From a checkpoint of a small masked image model: widths [48, 96, 192], 97500 training examples.
Rows from block 3 of a small masked image model, named by matrix and row number. Rows with one number within an expert belong to one neuron, the router's apart. Each number is 128 + 32 x the weight over its row's rms, rounded and kept within 0 to 255. All counts start at 0. Numbers have three digits each. After the name is the row's rms in percent of the matrix's.
After each expert's rows are labels from the 100 images, of 14976, where the router gives the expert most weight on average: "patch colour" is the nearest of a few named colours to the mean colour under the peak. Only what is clearly more common there than usual is listed. The data: pictures of board games with random positions, seen at a slant. In brackets: how many of the 100.
# router: slot weights (model.blocks.3.mlp.router.weight, 8x48, trained with AdamW), inputs 0-47
# up: expert up (model.blocks.3.mlp.up, 8x48x48), inputs 0-47
# down: expert down (model.blocks.3.mlp.down, 8x48x48, transposed), outputs 0-47

# expert 4
router.4 099:084089108084127119148138154070119165072126098176107106129153199164176214152164094094136121130183141156125168132108110152117100137142149113137138
up.14 062:144137124156143105092167114188101085110187090097120119127136154051180162139114079138155145157083079108177148116116172188119122156115113134168134
down.14 079:120073153133152119131135139131167135178159164122107179119173071156110121086155144135139077161067151125114090082132085082138096130110087116202162
up.15 108:119120074131179139159091101149099136146135111126076139188141084095123134098158168088077110127114226140157112105083148149100099098144131094082108
down.15 098:113135170111098149112162123158126116160124090062162127160111175148163078145120124125109123091099043132091140153173123138171141188144115211126135
up.16 115:133150178113152125053151115105152179098158119131086100149104137187143191142103101107113124156050122112131110052174121142112142084104152132126150
down.16 109:152142115086106160119092145106129122133135098148112078121153092094135114167105120152112148066194164137154132196104076104173080211119167120148124
up.17 093:094075070168117151121153164154103104145128202168174113133168176093146139159122154112157124137108164085089125096145123081138136157127048164121121
down.17 097:110167155134135143139114161119164077219099142106043141125112110085111118130147156133115147153178140179180116147116147092116074153088127095165107
up.18 109:100161101129065067171168101190145131130073137121139114075121117114084139124091183116171101145163149115153096172139163090119130124113129102192097
down.18 102:135077181177186109175107118085121081148148181105153165151085094165096127114158105103156106143125102141140098112106125116118182153120050087113108
up.19 129:066146145111132150145137100151130154114080174113119138108096123143082082085146104134143077167125097124157123162147069142160140040177142076090158
down.19 123:132126133103145093099112098099177080141168130147093119124107126157083098136106148100159086109116171101109079090136135108119137138114082171232195
up.20 119:121114165118098129137141138165117167152078139157101110133121123163051120124132059124111076157129143142124104094140152150160179100119092174232125
down.20 122:116158089141175070134115077130145105147199142068164146158104116115166129150145185123152131116081095110166138136108125094040126147099169099119136
up.21 086:096143141159132106113084130117054109121139145130140116161147096137132169125186092103105108116130134104129090234130098073110175141140140086191102
down.21 083:140131099177136178096156142164099147140060132099152134186163138089092079115159132109163157115092114139183112054127163158100116169143089127162155
up.22 101:146119123134093108180141130105087042166136100165085111081090194133166147161152168068093098108107145147157114092103155153126179125094118115133141
down.22 108:105138130125184106121122100126101192090100164116196135146181079151133105067155136148115168178156136125083091142168143151080100143166160124115082
up.23 121:161103079092152049090150134104099123157062140148183102147147163126110091113132199159158120143109107120185151121085140142085134086128121162160114
down.23 114:092114160166071151128096163115151104134179108097136113049092068121138172116115114155146080171125159155111131132171141087129127123075089077083131
up.24 070:110152091112060148119125082122139192107182126177106145074170116157189126175168145113114149197116122125113133142148111066087144139120123163099118
down.24 076:104114130102187118086111162169157151136063104073126147139122112098072141085073125141135101086142105158153150085098095147123103139151160162084058
up.25 089:098124135112121177154146110158136103145111142156197152074107106154046118108151110133102135098115203175150128125188157082142149130152077134175108
down.25 098:159128108186122044146135124150114123160135141111166135136128071196157121110080189129160109181099091107066113145136136112129104078121138107127181
up.26 103:055128093096170155148129107128104128162161093135106109167138139143169106041116181104142084134100094147122165163198118128097139168095147140105095
down.26 113:178139147158093074061134139112161106175102076123189130106086119137136091181174124153087127134127158119062094129134125124182085171144115123112144
up.27 079:173133178139089110073124110136109181148159119154111121167130093098149073159184187150112151162097178096126148088145173101107118124175190131123143
down.27 089:085146109157149139135074138125148151151108098126087137148109095176112165104115116120099104029135085187125146167138093178141138190109142072114151
up.28 087:121102127151151157070094154143123103145133140132167155077152078132114033057138115162078161130156078111064119117160139130108130129144133125175098
down.28 099:114178128139088143164137117147131096175124138197108073141116161107085208111114171073148090118089150140150141150065110097149098116150134136121183
up.29 106:174067100083132078080146154111118109095146090109170088113179133083157186116193130130145090146125179162076160118127150110139112168107152110142125
down.29 096:116121188128105127140099179156081187162136096122104162157071154121082128129147167094157166127092124090105138083126083162103115130096131067156070
patch colour: blue (66); black (30)

# expert 5
router.5 101:097138141105124111078102159130092138120131143131086140171174208131154120036057159112141144173108125081107130125098157142133100161163084143150120
up.14 108:118098168075122167133071128133129132122120095147096156169175139170129125096158156108148052177077133080098099147133110121121098119051154158148168
down.14 117:121152126186152062154079120140094154102116140119199117094063139076094104153080120163072172095121126143121127116127123136118119097164136080071136
up.15 121:098133120099094098193114156121148140110156152079076114080139101178171101120111136160141101115123134136109147129174081120071048166116085094101170
down.15 114:180108097171126188144108106181116129121121116159107093149150098097179164144146102115100188088165132106098138121110133128150189106144182153068071
up.16 109:108127136118104143141132119148067110052172205170109128111064173159117141067123126127103090175096126149130112057110144124138126146160151152087125
down.16 113:143092087101121169118102158131209127190072077125118077127155158110112137159118178188121171155097130101158145169150125136111137118065140100117132
up.17 093:138142182129120122105095165111127171092077163120082111055204132163153140162106149140120124138100088191097149094095168101144165170116115152098134
down.17 103:158182094175153175143076176136158146145144134134121144076142126126151152173118141083151106106148181080139095099118152186147112105151162099047127
up.18 101:156101112139098140116183090100125136083203066132158156119089117158188065135162158084100115120137163155107150131165104150108158191124098145108117
down.18 104:086181158160130153120167124101156081101072154049162146134153136155117125130113159123178056108130137152131117181106118153126085134083071093121149
up.19 099:167116156136121126131187164072150130170119091129121122109127112066086117121116181080057153169133118108099166140098109126121118140164045180147146
down.19 092:079139138085183144072090089113194105100150143149176134090149098182134187127124103126157073093115107130159089103131073128139116167121124105148165
up.20 101:147140127082049102101170172119112119142135148117098196162128111141098193146136118090118165135170120157115143157128110108065176067147135156179138
down.20 104:068078125160183127155118093152129156096122116174151053126091101160103135093100135133130046121138122137126165090150140133152143194109153069141119
up.21 078:122146067124156082121120118098123116093168131143210138183139153074094136124141099122095175100118113103082131156195120117093098151132117101106054
down.21 079:136091117176153121171167131052124169159116135178069144115098147128113193101120149117118133089104117167212130161115094135158122154151088154108099
up.22 088:134129118167145120080120126096104144135088138143091200115139144108080138109204111100131150104139117099125160125045150104157199122145183085152096
down.22 074:067171111124121115123133171184166138180199098130152128108116161153122153154145106099150092153056139143106128162150128148082128116069086182124164
up.23 110:082124152115175197182102124161076199162081129144129137149145122125101169114158132131122123115113114150104100074095130090168120147097131137043150
down.23 095:199160131136129072082162152131192119114095099144113143122137150118121063146126105092136103158171093140094130157099098140156113056104188095123085
up.24 106:088169137115150171168097102091109125204190078110066132146117122159158152154123144192155118081133119118114105115102150125111156114169064144093109
down.24 108:132144158104105132144116152159085152082084147108127161102060150113121132159173105163110123150124117115127181171115148122160048093118229120134111
up.25 096:136158063131159137168164095118117059113145161064177075141109124123101131094180109128132121104108148111114131185064142155087155147172106113161156
down.25 091:100112156107100106126126098080099139134151073104140201118111161131151142112067118119171104103113119203178120129135163126163135076083075157159086
up.26 100:121140141163166107163115153180148150156165121049115079110121113166142119116150119162148096140139074082112142120046158125131061117146119189156108
down.26 103:145117112069096128071094104117056137159078111149148186131153145076149178131121094107148118131140192179104140145118105127174113111094119076163157
up.27 093:111129135106112079176162114110177141213169114132134127106125133130186117097152158107069119108112120184189171144161146176136131147116166158138072
down.27 091:100130157172147145127134143120117089113055089127188156159114149176115090142141159207136103175136174129050131136120124081159128130094117131140177
up.28 091:184081138120157172103095130080104114139119084092110143120157169131135125175157108121092114113107095079102150122100068185120123138128026154150131
down.28 100:157159158128114057142124058180121153129107198149159137104099080121122158162094093129103123112158163118137074120188168117090137128163181129155128
up.29 091:092117125144183135143117093130088089141110113069157182189147144112168148115155084133115111092039153126163128095167111183149095113159136164102136
down.29 103:149115160185101103098132177134152128177192090207120105185120080102111159175121141173148101176124135126146086124149180117128116159118147090127112
patch colour: black (85)

# expert 0
router.0 097:133121104167108192140149133138105179114132122146137164156146147114123137107139129109049038095122085066149072117165103151161141153129140127153064
up.14 090:136189119128151070134157166136130098131139142121144121099075137156108218183175088100159055090128142091105105150149098116108102083140160113124128
down.14 097:146107146121096078175119051129144117157095168117108076102161135104083099122131100198135121095096116153111159104105191126089128178132081169123098
up.15 089:096161188157144150123099143078166129117073171151149147103159047103150106095143147118110102093149121200094146155103120146122107117061146120089099
down.15 100:105067077107130143110173124114095135109143135080101190083109138087114149148146122137194154052101193109148128085166088150126116145139108096137157
up.16 085:092104118156155167091095115120171130187166101137112167133132138090120161083203122122138178144065107091142109111091169074097111107149067139119137
down.16 101:174162128166091122158114127149107090075162144097131103159092097121129098176143111127156187149130179127136036114146105109164075151151118063139125
up.17 103:140133113134169132053095113186152104115132137145163100167122087075046105156074123149130090147074110120153124121128165156131087097186149145118103
down.17 099:106112126140058101200127154086132121164134067118051114100137145125133110089145114154148152173143143139128081112090089124128106120062122079184124
up.18 101:162142163125103164094123142084104100140151116104159146140135177177150148079222096165181093125124103131154088143086092152116178155129166150156099
down.18 099:126116122135137108127148120169163166196162176131151135129124102100144149218085154156104196119099166117077150101157167064153123116118135113124176
up.19 094:142133112118077183185120159136162054136108114084179111153151103136075105116135131122131137128088185184118151118103149173127170120147081096165175
down.19 076:115107133128149066135148099138032201134144163168118170129136139146148137145119166134158167162157131080115122170150111154138105118087190162104077
up.20 124:149116145034093104098152179134133112149113069126121119177105151088129086168087081161128164163128154134166105128077101142172157142090108106165140
down.20 110:133097114143097118153109119143086123115168146112107111096180135137099155144095137197146118138124035123097142116145104140017094090126162131097112
up.21 097:068111103107091150148104120129123101076146126162083141093151116137149096057105131182139116167151143112078152159217123095142125164146111143138190
down.21 091:161154103136167124103156106127114163187117115108115135187066155208118119140119118111090112107125161118201123119136106132085130110120164134167040
up.22 096:142160044094130186135142150122117116148178148122058148138121102110182141142173094113158130145067104150135147095127138134146092052104174105102125
down.22 101:119005167178116137143125146117148157141095124118189078133132113179163125119095130151110124133156144095138171159165150125158116164144075161109114
up.23 101:065114136184111121096122119060067141141123133096201110111141167124110134079099153121128103116144172127173108138095128104078105115151056131179129
down.23 114:119152095158120104153123098128112034129119071132122089127135054120128201142119098120087083133088199110144121109100119115142149124131171104099085
up.24 090:100157081084120086135146176114098155132110117160176146095144063125114187107080112140135156168108129189112151125217124152130170147123087114150142
down.24 094:125124131160167140081163163160163126110137145110089149173125191107159086119186178104172059123145118084148128162075116105089109126070144114115099
up.25 101:063116126151073125135143135158161036141107157158090150076120110124103146086154116146115165088139141149145097101121150123117063129185079128115179
down.25 106:151148146158163120063101155094090152060151154102169144146129174144152136119085104096134138153068160099092091195136116122110115068157113118143080
up.26 093:117129139106171126102110112113153107107182078159092133161110175094095116169181105132108176189094129177117206094119104111070120088115137104140151
down.26 097:119133124136136138132165110140122137188114169097142195140155097120130160085112172161156107093129141069127011172123142144126141175152108150131089
up.27 109:140071127141135068076145165106169102120083075085051093121176134148125108153203129161137123179144162138102131122156130106117089101148096129122141
down.27 107:061161149142168135163145071166098125126181186112156171118075185112149132126074162078153122093084128141138141149091109119117092183116131139118106
up.28 135:147078093069164125129142159062119106147148107120110126096136167131096072138152130153116171201139150178141157140133166098121173154123081133197158
down.28 115:129172155176125120139174108207099123096088146080140148167155130109165175104102108164196118136148093126130128156118120193124072093148151130122079
up.29 095:126117138071130177167167156144113122139163097146088182180126113122141119128071202138113075083171139130129120148109125146154116090079075112117187
down.29 097:130146111200074123117094107137099107113118089179154058067108108148201145133126093083144135161106149122111161087156108164121148140172149117142080
patch colour: green (90)

# expert 2
router.2 107:134109144061090100113176117139119146118093150148174134085120147143094193137120130095171125134118095101115162171129156153174119071172121062192098
up.14 107:126089119098104109126162145150110106094104117090116076131124206136109117136190175124194093120143150113120114065129122195153172176146091092102115
down.14 107:141153149134135132102142105102164178153115118107142153119137077111170117169132114142112163210114135169070165127183184088061111060120106108132135
up.15 088:082148160176124118123074075129129130119152178151131158113207099154144127126113158138116050133093210116132099079152121137108107110094099091151127
down.15 089:144125100096162142090197144121139135135137094088122109156112177121151123170116146129092159130117074160162156153071130115140112177176154129024107
up.16 093:112130123153157108205077157132078093151134128131059164182141064143171141124163147144092111102081102094147138102082104094146098106109099143133091
down.16 084:107073184132114134109142194135069116149074126129175118111096135089068163138112101151088134127182143162093173124101155079121136078150161144107154
up.17 099:099106126149146137131125067169163136109088169098119171096117089136131080119173167092174131179108068112126122125071091175117139103141162173067127
down.17 096:095141114066100178156118123106073120162160084135075128116152172154140123172076152132070082090092137148117104128178092107120141064127122128124081
up.18 112:112098143113116120124191092082123119237126127125153123075111125146077168126133163096130121103139139069090114122168101144132193116110113126188134
down.18 099:165133148165192158079127150142113106085152138159175140119088132131126119187133075133092198172171162161122156104135175122112115116121125101072076
up.19 093:107154147126128126113099110068164178126126144171113216167121150129099116162071111084154162095093129105174185126168100076118121111084095124149127
down.19 092:188119124142160166144143121107106146132094173143081101132095134117210098119145106140093164130230090136092150125134154170139136156147165131099180
up.20 091:044137115118163170186099095154118124114153115131173183114054102086134084118104131106059084140161161118129129156146112145134103153144162168136142
down.20 100:124129128060116129108165094120119104110144126074119134148150128111161134148090176156167101151086088169114148145107148061196095145140081054151168
up.21 102:062121123118126158155106199132169135088165170127091164086102079129107083146120131089165140203107095127146139123079155153116127107121160060133124
down.21 091:114124099106113143121174129143111137224095087126060114170120167154168074130107191100121135117143149074118116149173108103113151129098103173083124
up.22 098:108158103134141132171096220137119149125124131134158165104100089158155069094111108154068098172155094101083105158158147100187154146121119111145078
down.22 123:086149102120107103082151122127109097143082075131110185163116144105127158123124120087165071092099131144160151080073063098113063157113123120163169
up.23 127:081159137128070171127127103157153136140178097098134167115158128104070137140116129120054100105117140154162091087151101145130091197113145183166079
down.23 120:173074101167192081142137125099105093104117113111182138203082125142155113090137108112117170118107126112133178173092181147153145091157133093094144
up.24 086:153104117198105149130085112147129126128147143119147113106204151184089093139095171086063146112107072105166160141122105135137178113156150130062132
down.24 079:149106107089165132154141168117144151143138072140077125101096110183121098146156113154136137123128183067156163166153156134142051079136146183087085
up.25 097:166149126107137150125108095130119097165110124172114204152163180171110108111149152129077173101127121181122118091113144048174169112176125073130126
down.25 104:149082121159133085137140110106143139162095125112147057153104113122141161158151133161125131133088185086140149138110121179075160119126238129077124
up.26 081:153100132146066112097150174119103166165152139154114109144109159158156127202048080109171100175133125163161100102114133182094120091122165111140121
down.26 088:155154103093132207089139115203150158129119135120175124156203070138088126071096149129136137127154174099139143122162141133107118164109076100151106
up.27 125:075142114164127106173120160172160159144122111119161108082079118140101091131126086148131215184117111159139085124155153107111114149134219114151112
down.27 118:134048162124107143109125128073137096162157148164094106161142139215071115163124143150150056119105111120139126125084119148136142117106057142163144
up.28 110:187122175115089124146092130149166126202084132175100112106179106161093087088130162085090173120167130126088119128097103164115147142112065101138132
down.28 100:133175108174162147149098183189062087110137096135109149118085078170110162179170127118138141149141184101162086109144093149085150096098119126119125
up.29 097:128120105101141168091154178140158095156183148187102123139201119168133126101131127110093163132109099095133127183177124115170137151079186112184099
down.29 091:051089120140166083109120129101108140078071136097143144155077091108081131178096106121083122080124133165162122125138133100144095100113153185090173
patch colour: green (25)

# expert 1
router.1 106:071188190088089139140147129095139124086087106090060150148157192137108130172106135144116105110102101129098123126164109146126069102143084120164167
up.14 137:168128128134107102152049110140121152120110051142153074151105106152109116161129151119115126129142102120196080094178119142186122133162154164177072
down.14 111:092114104197136117153145102176156078066108143143208140122073106103136057090132129148135141146115130119111155141104153163117099127163153102059114
up.15 069:187153113085098092105157112131115098083181051110167116136105139089130147103165163159122174094053098169133136129127112134085130149096081118098117
down.15 090:113109132117139117108092222150114114137107183118091090167156094118148081128156113135111118159167151104148121169166107133200116114134117171213142
up.16 111:096154132131074150143140086131138066162168129143111159134114166121161170135084198108152090145101131122061183154179120121124168065116120139119084
down.16 095:116185165137137169096121141138136164154099103060160107140103114145150163149193129154127138195144094102172079105140123083147103139204096108116161
up.17 104:092160181101098115076148079125118122155137049122150111153105142184141143136135064136083162108184152194140115136169126148127077125114099144163137
down.17 095:085072134130180114140099176114114084060120201153113122119162076133074107090134165154161132145074148130128170072118152118109122140107170108126108
up.18 124:152145111170092118108110115150146137158061102138153106159117079128123096070137149111063164177156067061156102147175149088159097146116137140167121
down.18 122:115070167094119131103082132134076156068152103119174187116110100127116134133116140092156158132093137159155167103070160208122120125176112116096164
up.19 119:039172084095141077111124098132126129129110138142113179077081122138130168112149117124133180157106126187140122156110102179146191165086089138112142
down.19 106:125108134168137117146121076128134093156139136128149099152092141164079077119135133143170094174153100099166085083151084099104162089141140166232124
up.20 091:037147088154152115124133133172108128135130128105165116159100150091136066124187127180102131160063137154140159132099186152107169102139140188125122
down.20 096:139146147056085188141085164157112155172122140090114102077114131169093128111083104137166058196150128174113159137141141152156137134170125122123098
up.21 109:118090126118203094093089094106112101081142149098188137152105152118142136159144158129140121135149075170117106140140117227169103181113102138152161
down.21 108:122157159177121127077127104192170111142154147149141138109160159143103156154106143205104171146097135152161118145138154081078135077091144096178071
up.22 100:138117132106121153123169129106119085072126141139071165119090120143094173200032150093177136161141116157155134115129132105108127101153055163122124
down.22 076:089148113147102085130192118080141107139120115138132126144107121100214145123108129205087191155117088152120073149118125183162157140152134119088161
up.23 095:140113131135135138162083117154155112096135119169114145111151151154089036098123198151152174166131087059135146104166123145142207133120135095105107
down.23 090:146168094190111113150141091178126139115107092152116120149102143111128152210120117073161117135055132165123123082076153123076119140115142169065130
up.24 110:166141090146113167170105118159146102142103133187108128113146097141114121153097099078158088179084081128122113109079149156151138129181209160118070
down.24 115:142130147120131065148131107169122157141156136129193136081138086114056185155140080202101129119085148178073110104131148120101143091144126104134090
up.25 084:166136161127090110101174148066110086106138142132097161158115119172100140111160114132104060115101193136048107100143131133107097159105086113074094
down.25 079:102058113126178144110134131171115164093099112100153085118119152081119148083122101197186157169140101127175164172131151120190146098112147159144152
up.26 113:120074085131172106064182143137121149153155136081169121159185155137105167137106111104100125182102151153137138100097130155097150116117083194179092
down.26 096:154132128099124166147116149130163091210099077098137112078044107102115128091104153203136124153103133116125157150149117115121093109150155056107141
up.27 091:059143115120147120098165103151089107213154116113147131140093177134164106121125107164104100115063149129109120103097116146190139168150128070099185
down.27 089:107111112089071151123132139128125183117132118061091094126157065095113118180113149108160112102137104192086179088092117168122113086092143114166168
up.28 096:121099109173140051118123155124191139107171121055154163169171119183156095067107122093133156101136114131098100147144148195124145105098110130128108
down.28 105:101139142133134170166099087147174157162109192130178136121102125178095172128123134121126118135129193134083134097061091049109107138117149073147113
up.29 086:108151141139139149083187082124192163103122083128114090138136091124190125138104164088141119145114150158136142108113117037174182155148114119078153
down.29 075:137140121115146131155151196127128171143155157103085159109170121164140125175155169142183179140172141157131101105170032140104086139106133078139145
patch colour: orange (41)

# expert 6
router.6 103:081196164117075150064164110172119130167136133146139104189142105182090149117122128081117119149084105115143157146138120154198129097120096175138156
up.14 106:169104121131165180146172130088076079123172094111136115110119127070099143138113076127114142175100166102148104105174170065199111110160122132102132
down.14 083:113136105143185129159109104127092179175157137134162055107148149182114102132095096086132139122144174155120069079080111115176096174168100109131146
up.15 102:173133102105112131086099143084138122110123088107070138125162069143175064224149088144145158140120114156120134156083162134091152148178136129131099
down.15 104:078148127112116067149117082164121141181143171142138122194117144137076176059148139114126153130108088105141139161135071133170076075106146130167130
up.16 106:117112177129164106155198105181142101132086152175121092156127194080130083160104138141101133143061107111137136189074156144102126166124101103126136
down.16 109:187148170115148128127148119125134138130128132129101145084114092123145203163158137157077064164110133140109121117118130104157182061158106138208075
up.17 090:167078123125160143130139160050166165141086122182086123136116176147132155116140148104157136103090151213109168168125113094137126155115183120077129
down.17 094:108173113141168106130154131156081124142159140092143083163139097140136068086099149163174115151159097110153108096211174133100105118083104180177137
up.18 084:179055128115132164148134143164107126113145154100127185204117124164076103119115130058148122168139113143075136135146111173143128189154085164143112
down.18 089:117208122118127087078076068096169094126138146177114113090152151100150140150142105161124163125143121110102110156179100110066176066123159110126128
up.19 097:094149150085144195130109093160133146083117125111137068156171123102117139185123129125074147110135110090159092159108177141042125089145169118162100
down.19 092:100120097110090081110151169203130160150155141163110144058067117128117155171109141086159065137134141145097077120111092104153131149104080154150160
up.20 116:125121059099133120137155132085138106140112176142145161162110108153093135095152160078169159115082172195114134164215135104114083152101091119117106
down.20 109:099117137183177173114100104029112070127134111148092150123161141133121092090129137115208132132178099095120161132165109119149113100118139155077139
up.21 094:122084099142065125135084170148180123114107141140074187144071094101172114144120205157111126121141081123167170127151168119132110132151076148164127
down.21 105:125156115137149158072183101110117122148084115119207084145114091132121137107101104094150180108123148141161095121105098177141119172147170041097106
up.22 143:127210146099099090091184120150118154148148135159115170123123132105160141142118089104095189187132134147112140164113093155088133175062117184105104
down.22 133:068077157180155114149134118072160089146121111140145152110098131154041140120109144147125109084054158140153183096122146125132154102147082115161098
up.23 089:165114098137089161171147172131109164141129081114115149135128175112145142078128143105126058173173109092119130112114083082177061119133103132180074
down.23 085:138197134099161101116068113136064163075154156129139126154150103112147187146124160119134166115095188179104114143157169112106166180155144087132153
up.24 088:150184172092151091122147131142089119054119140152078157104087099151134127149091166121072118084135103098085151148119169098170145095127108079122071
down.24 092:134161141164135121083102122183092136111102109210113134128129135158139169138177151183092137109069118072148050128146115102130146174118136128084090
up.25 129:138128167139150128142133102112163231141104187179117186171072097128099100135117176121139096108134110099165111099090102084123111079157142130110140
down.25 109:170092121156121117086166113150156122109150119084121109131136149124189130108100093128132148116143111169034191122135133185142160185123146057169137
up.26 100:139185129110096112125152157098136098091175130099148096131130162087107130123079083064087134178130101165101143107129186108103091130100117208098088
down.26 104:070095152123131142087119141096166095155118161129177146120165127164070126172111155161187149122129152109205117118079127094095146147120145100202156
up.27 097:138147198117099136110127173137115198141121163114083133147120136140119169104151173184142101122105147097162154140147065090099105169187066092120156
down.27 090:100065084108144093099084137095090133153119079109123148134178084128183164143115126149122152093102079129117146125137147133175093128165220152161099
up.28 112:074061115069119149131159164157115124131162104118156131108143145069153129149094129113100124118118076126075185142096093169120135131094168218131117
down.28 113:163166129143150088177131084136132124109110143164133117108135133140063059182117131100103136133150177167167100176102144126173159094091059079143109
up.29 098:163137100106210148131165137142171120117143076150154081113118119161145156211071069141095120148108116129157099099120132177119094104112096179115138
down.29 104:113138185126097150177143124143176086159137144106101118127110121117084131084175142093164137174167168103109122121116174057150135135117101150210076
patch colour: green (56)

# expert 3
router.3 091:182121129149159184060145133125100096133117085130093116113125116151129097105106160122146130142104148139102121120106213115153197099157187083073168
up.14 107:160110122120138097089110151102108091115108200093110146100072160144140183156117142150135124137095141108170154094199088182125113122146140167099048
down.14 107:087135149173139137156132112146056098157156119140125077197097102112127084152144093106147144187170153165170073164118181094113106150148093103112138
up.15 101:149155170189142165096149129175194177147172181151147153094123131177154126113104097120128141119097068127138108081142118085080171118141167155134091
down.15 104:147132126163149146109114131127084112099105111164145061128163132096147098169116178146081099135086184094118159135069106096189111180092181084135120
up.16 099:103145066117135143074095115121139128148165138077111134085171132189103150177130092135136129125199098131187138093102178152136107181114109141074097
down.16 096:120103146092161162139174163134106108131126143156146148190107118103092068137071144130115135158120178131065124143074168135138164106172106100135214
up.17 091:193116166112103144222070111122118065100164139122151124137112147141141092107094091168111154127140173132121108145098137045133132127135085112173134
down.17 090:128091124142115086115167103093132143147118149149138141139156098179084188115172124175133127160129133062125184151089143143118119178111163137211068
up.18 106:132119103154190099132122129100192064112153061088115103112134184115100125123130132106131133103181102122102161167124136138115047168118149140196122
down.18 090:078120111148100167153160169174109108143103167154110125093104127119147116124110166156103159145091170050152121090122068123145131056123097170069120
up.19 112:174060179148169133102107110170146151118126100103092130127126142160144055156143103122100145126124134145149092142072144103159100110067085183162183
down.19 101:139118126120156132120126102117113111072073158106175144173128096161097143146190083135095175208105137077158095128127141168114146120148169187140080
up.20 094:079133141133206143168114172127192071107148128123083132078127153094143146146167131147095183108131055167165164104141118172145148113160123116115109
down.20 086:151153149155144162129162068120110172191133167131092100127118180150103157141057165082148119136158139074133086100139166107149177111106122101091078
up.21 096:173165135147083065136154131216142063163161144116140107120128128113146091122183190151079165114088157113104169125136168107137117129105110101100107
down.21 092:076098133126179156160154151062134138080114097179127161153128116120064170117117101095178105170126071112172095124161094125100106148158131136180109
up.22 112:125213159112061165103134115070099133137080146131138128138142095114163100199091131167117155116192117142099131150159102160095106174102106143117098
down.22 117:097051130172167114102125168162079179139161127091144161190181145128151097148161073126150112105137173129182125066124134132135142145155148115107155
up.23 100:131102107166188115164086113222097106088119143158130078143142129091124135079142151159088122129132155155086195152177121120120186122096124100139145
down.23 084:160097138123080147115161083069168097208151109126089131121133113183130139147094179117168120148147085108171102108184089127136124126149093190129158
up.24 104:080128147125123103132080120087129121123139103133127111068160147135114092153160156183073150130136028123088074130170126129143175149152091139180162
down.24 116:166110078145085161132185152133118150157119190157106129144145081154118141153059149099122162061113197138181105088094133086131128122091149118119127
up.25 099:136134127067153134081111117062125083140167108119107117176165143168095070124108129128150145139119128097114169166113186114094130103091143136029142
down.25 095:129129134079084142221106138176128158146102142101076111103129138155151180096154115177102149175121105176124087110148078113154147137154076082153120
up.26 103:186161101079149118140154157035103115121137070121173135160172081100179170102182089149139096154137158150108147153108156119136165109131105115128134
down.26 098:082114179059146123133035159170134167162143115120144150160101159165124163130158088141094144093149137168113149127155120119108105160112186093156172
up.27 065:121062163151162150125094167161133143087167143138108095121123097134123137163173048096086155090175103157110086088183120131103101132133071114164125
down.27 104:119192149081119196093157124151129142124166194128141129143095152111118161126159113074067148088162084085169119191175124119141122104137100135118162
up.28 089:140120099116100116090155089193132093122062130108154104092142129067162109127168087187154067124159122111086088107167128139107168094147132079100115
down.28 090:139099178157136092106121108126099118127160089135152133183099191081137146160074059070100084095115162144144088143092159098158095163131132142169120
up.29 112:133101131246192113144103123130150124167139129085125088085146163107148159124149154105068088133103129120122111111101121138124130091177122080163174
down.29 103:108096134089118164077148106120152093120145134166156099109116065153120078175094126110124159136113147074125107117144088070108098164076084207148111
patch colour: grey (74)